Rows from block 6 of the audio encoder of a small contrastive audio-text model, named by matrix and row number. Rows with one number belong to one neuron. Each number is 128 + 24 x the weight over its row's rms, rounded and kept within 0 to 255. All counts start at 0.
After each neuron's rows are labels from the 100 clips, of 14848, where the neuron reaches its highest value: "strongest on" is what is common among them. Only what is clearly more common there than usual is listed. The data: struck, bounced, scraped and rolled objects made by modal synthesis. In brackets: how many of the 100.
# fc1: first MLP up (encoder.blocks.6.ff1.fc1.weight, 1024x256), inputs 128-255
# fc2: first MLP down (encoder.blocks.6.ff1.fc2.weight, 256x1024, transposed), outputs 128-255

fc1.626 [128 127 128 117 124 113 121 123  52 128 128 114 129 128 143 129  87 128 129 123 128 127  86 148 126 127 127 129  82 128 127 128 120  84 131 128  93 129 121 129 129 129 137 116 132 136 127 124 128 128 129 126 129 126 126 131 129 111 127 115 128  50 128  90 123 128 141 128 128 135 130 148 129 127 127 128 128 254 128 145 126 127 113 128 133 130 128 128 170 128 151 147 159 129 131 143 128 129 127 128 163 127 127 132 130 128 128 118  98 128 127 128 123  96 128 130 131 127 126 128 131 129 128 127 142 128 103 146]
fc2.626 [128 128 128 130 128 128 118 129 129 115 130  81 128 122 132 128 118 128 134 109  94 123 149 128  40 128  97 128 128 133 120  92 128 130 129 128 127 173 126 174 170 128 128  52 128 116 122  93 130 140 129 110 215 128 139 128 128 128 169 200 128 170 114 157 128 128 128 133 128 127 141 128 127 100 131 128 156 113 148 128 128 128 128 123 127 151 127 112 115 128 110 143 128 129 128 128 129 151 128 162 127 132 128 130 157 135 127 128 127 128 142 128 128 128 104 128 130 127 130 144 125  76  51 127 127 128 173  87]
strongest on: striker: soft (90); repeated hits (75)

fc1.765 [128 127 128 128 127 119 128 106 119 128 128 126 128 128 166 130 125 128 135 115 129  94 121 132 127 128 128 129 126 128 127 128 128  97 130 155 127 129 127 128 129 128 127 127 130 128 114 126 128 128 128 127 128 127 112 128 129 128 107 112 129  62 128  74  90 156 130 126 128 131 129 129 130 127 128 128 128 184 127 140 127 128 128 128 132 129 123  88 129 128 128 128 162 128 130 128 128 151 127 128 143 127 141 128 129 127 129 128 128 128 148 129 128  94 129 133 131 126 127 113 128 129 127 128 129 128  50 164]
fc2.765 [128 128 128 128 128 128 128 128 128 128 128 100 128 128 144 128 103 128 159  87   4 104 148 128  77 128  65 128 128 132 126 126 128 128 128 127 127 156 128 184 140 128 128  48 128 128 128 102 128 154 129 125 205 128 156 128 128 128 156 202 128 128 127 130 128 128 128 129 128 128 128 109 128 117 130 128 154 128 149 128 128 128 128 128 128 186 127 128 127 128  76 155 128 128 128 128 129 176 128 188 127 128 128 128 128 132 128 128 128 129 149 128 127 128 127 128 128 128 128 128 126  46  99 127 127 128 146  89]
strongest on: reverberation (91); text has "room" (91); text has "reverberant" (91); one hit (53)

fc1.647 [117 125 129 131 137 143 135 123 131 128 135 128 135 133 122  79 132 134 128 169 139 129 116 136 129 125 139 132 118  96 126 129 141  68 134 110 130  89  96 128 129 158 142 153 128 126 125 129 129 111 128 138 122 127 118 134 122  77 124 124 137 128 124 176 179 128 107 124 121 102   0 127 116 131  99 127 129 132 130  98 148 119 127 128 128 127 119 143 186 105 122 138 134 121 128 128 127  88 154 100 128 111 101 135 128 128 120 132 128 149 119 133 128 136 134 142  56 224 110 128 124 153 124 138 136 114 184 128]
fc2.647 [ 81  52 128 151 128 124 122 128  48 127 189 128 109 127 131 129 128 121 128 127 126 128 121 185  72 134 128 133 128 139 128 122 118  96 128 128 122 185 132 129 154 130 130 171 122 126 127 118   0 130 124  93 127 120 129 110 110 149  88 134 128 188 176 127 112  95 112 149 121 152 126 127 132 100 136 118  93 122 123 127 123 128 126 158 177 128 113 108 119 150 126 100 130 137 131 128 130 133 127 162 128 128 126 122 142 124 186 184 126  99 148 127  82 114 149 104  97 121 125 165 126 132 122  91  93 110 120 123]
strongest on: clipping (100); text has "clipped" (100); striker: soft (77)

fc1.249 [129 128 127 128 128 128 128 121 106 129 151 128 128 126 159 128 129 128 126  79 130 127  90 129 128 128 168 128 128 128 128 128 128 125 128 138 127 125 129 163 128 112 128 154 140 129 128 128 130 128 130 129 108 128 126 128 141 129 108  69 127  83 163  26  77 117 128 147 128 128 128 128 127 128 131 121 128 128  97 136 129 128 128 128 129  74 123 128 140 128 162 128 128 128 129 128 128 128 135 127 152 187 123 128 128 118 135 127 128 129 128 104 129 128 129 132 125 128 119 130 128 129 128 127 128 128  67 184]
fc2.249 [128 125 128 128 124 130 127 128 128  73 128 128 130 129 154 128 127 130 126 127 120  84 128 128  39 128 128 126 127 128 128  85 128 128 196 128 128 129 128 149 206 145 128 116 128 128 112 127 127 128 123 128 175 128 128 128 128 128 128 129 128 128 128 128 128 128 130 128 129 130 127 127 129 129 128 128 132 128 128 128 127 129 128 128 129 129 128 127 127 126 127 129 128 130 128 128 128 128 129 128 128 129 128 126 178 128 131 128 128 129 129 127 128 128 129 128 130 128 128 130 127 129   0 128 128 128 128 128]
strongest on: repeated hits (54); steel-like damping (48)

fc1.177 [128 124 128 128 125 123 125 118  47 128 128 119 128 128 129 130 110 128 133 116 128 127  92 145 126 128 127 129 108 128 127 128 128  84 131 131 119 129 124 128 129 128 128 121 132 129 127 124 128 128 128 126 128 125 121 129 130 128 111 110 128  54 128  70 115 128 141 127 128 137 129 137 129 127 128 128 128 224 127 142 127 127 124 128 133 129 126 123 132 128 130 133 164 129 130 136 128 128 127 128 146 127 127 131 129 128 128 128 115 128 148 129 128  94 129 131 133 126 126 128 129 129 128 127 131 154  84 160]
fc2.177 [128 128 128 129 128 128 127 132 129 115 129  90 128 128 132 128 112 128 128  98  87 128 149 128  46 128  63 128 128 132 123 109 128 129 128 127 127 157 128 178 161 128 128  43 128 126 127 107 129 131 129 121 216 128 152 128 128 128 167 229 128 168 111 145 128 128 128 131 128 128 129 128 128 107 131 128 157 128 148 128 128 128 128 128 128 220 127 125 120 128  85 147 128 129 128 128 131 178 128 158 127 129 128 128 134 133 127 128 128 129 156 128 128 128 117 128 129 128 129 132 127  88  61 127 126 128 163  80]
strongest on: repeated hits (57); thin (high-pass) (38)

fc1.114 [128 128 128 128 128 113 128  85  56 128 128 119 128 128 143 129 121 128 130 127 128 108  99 152 126 128 127 129 100 128 127 128 128  96 130 133 117 129 124 128 129 129 128 125 131 129 127 126 128 128 129 127 128 126 118 129 129 127 108  93 128  18 133  73 116 128 132 128 128 130 129 130 130 127 128 128 128 222 127 143 127 127 126 128 137 129 125 128 146 129 156 134 179 128 130 129 128 128 127 128 148 127 127 131 129 128 128 115 121 128 127 129 127 113 128 131 132 127 126 128 129 128 128 128 132 131  65 156]
fc2.114 [128 128 128 129 128 128 128 131 129 128 128  94 129 128 145 128 107 128 132  90  85 103 150 128  52 128  70 128 128 130 124 108 128 130 129 128 127 145 128 193 156 129 128  36 128 127 128 104 129 129 128 119 219 128 160 128 128 128 186 223 128 144  99 140 128 128 139 133 128 128 128 128 128 109 129 128 148 125 155 128 128 128 128 127 128 191 127 126 127 128  92 148 128 128 129 128 129 135 128 178 127 129 128 128 131 151 127 128 127 128 146 128 128 128 119 128 128 128 129 129 127 113  70 127 127 128 158  68]
strongest on: repeated hits (65); glass-like damping (46)

fc1.361 [128 128 128 128 127 109 127 116  50 128 128 114 129 128 129 129 107 128 130 126 128 127  80 154 126 128 127 129  80 128 127 128 127  82 131 129 102 129 122 128 129 129 137 120 133 132 127 125 128 128 129 126 128 126 125 130 129 116 116 108 128  33 129  87 119 128 134 128 128 132 129 143 130 127 128 128 128 255 127 142 127 127 119 128 133 130 127 120 167 128 149 141 152 129 131 137 113 128 127 128 148 126 127 132 130 128 128 116 106 128 128 129 126  98 128 130 131 127 126 128 131 129 128 128 139 128  80 133]
fc2.361 [128 128 128 129 128 128 112 133 129 128 128 107 128 127 160 128 101 128 128  84  82 125 152 128  44 128 100 128 128 132 123 100 128 131 129 128 127 168 127 177 170 128 128  19 128 120 125  93 129 135 129 101 221 128 137 128 128 128 183 204 128 170 104 154 128 128 129 133 128 127 133 128 127  88 129 128 164 109 170 128 128 128 128 125 128 155 127 119 123 128 102 149 128 128 128 128 134 144 128 167 127 130 128 128 149 138 125 128 127 128 135 128 128 128 116 128 129 128 129 138 126  89  65 127 127 128 177  81]
strongest on: repeated hits (81); glass-like damping (48)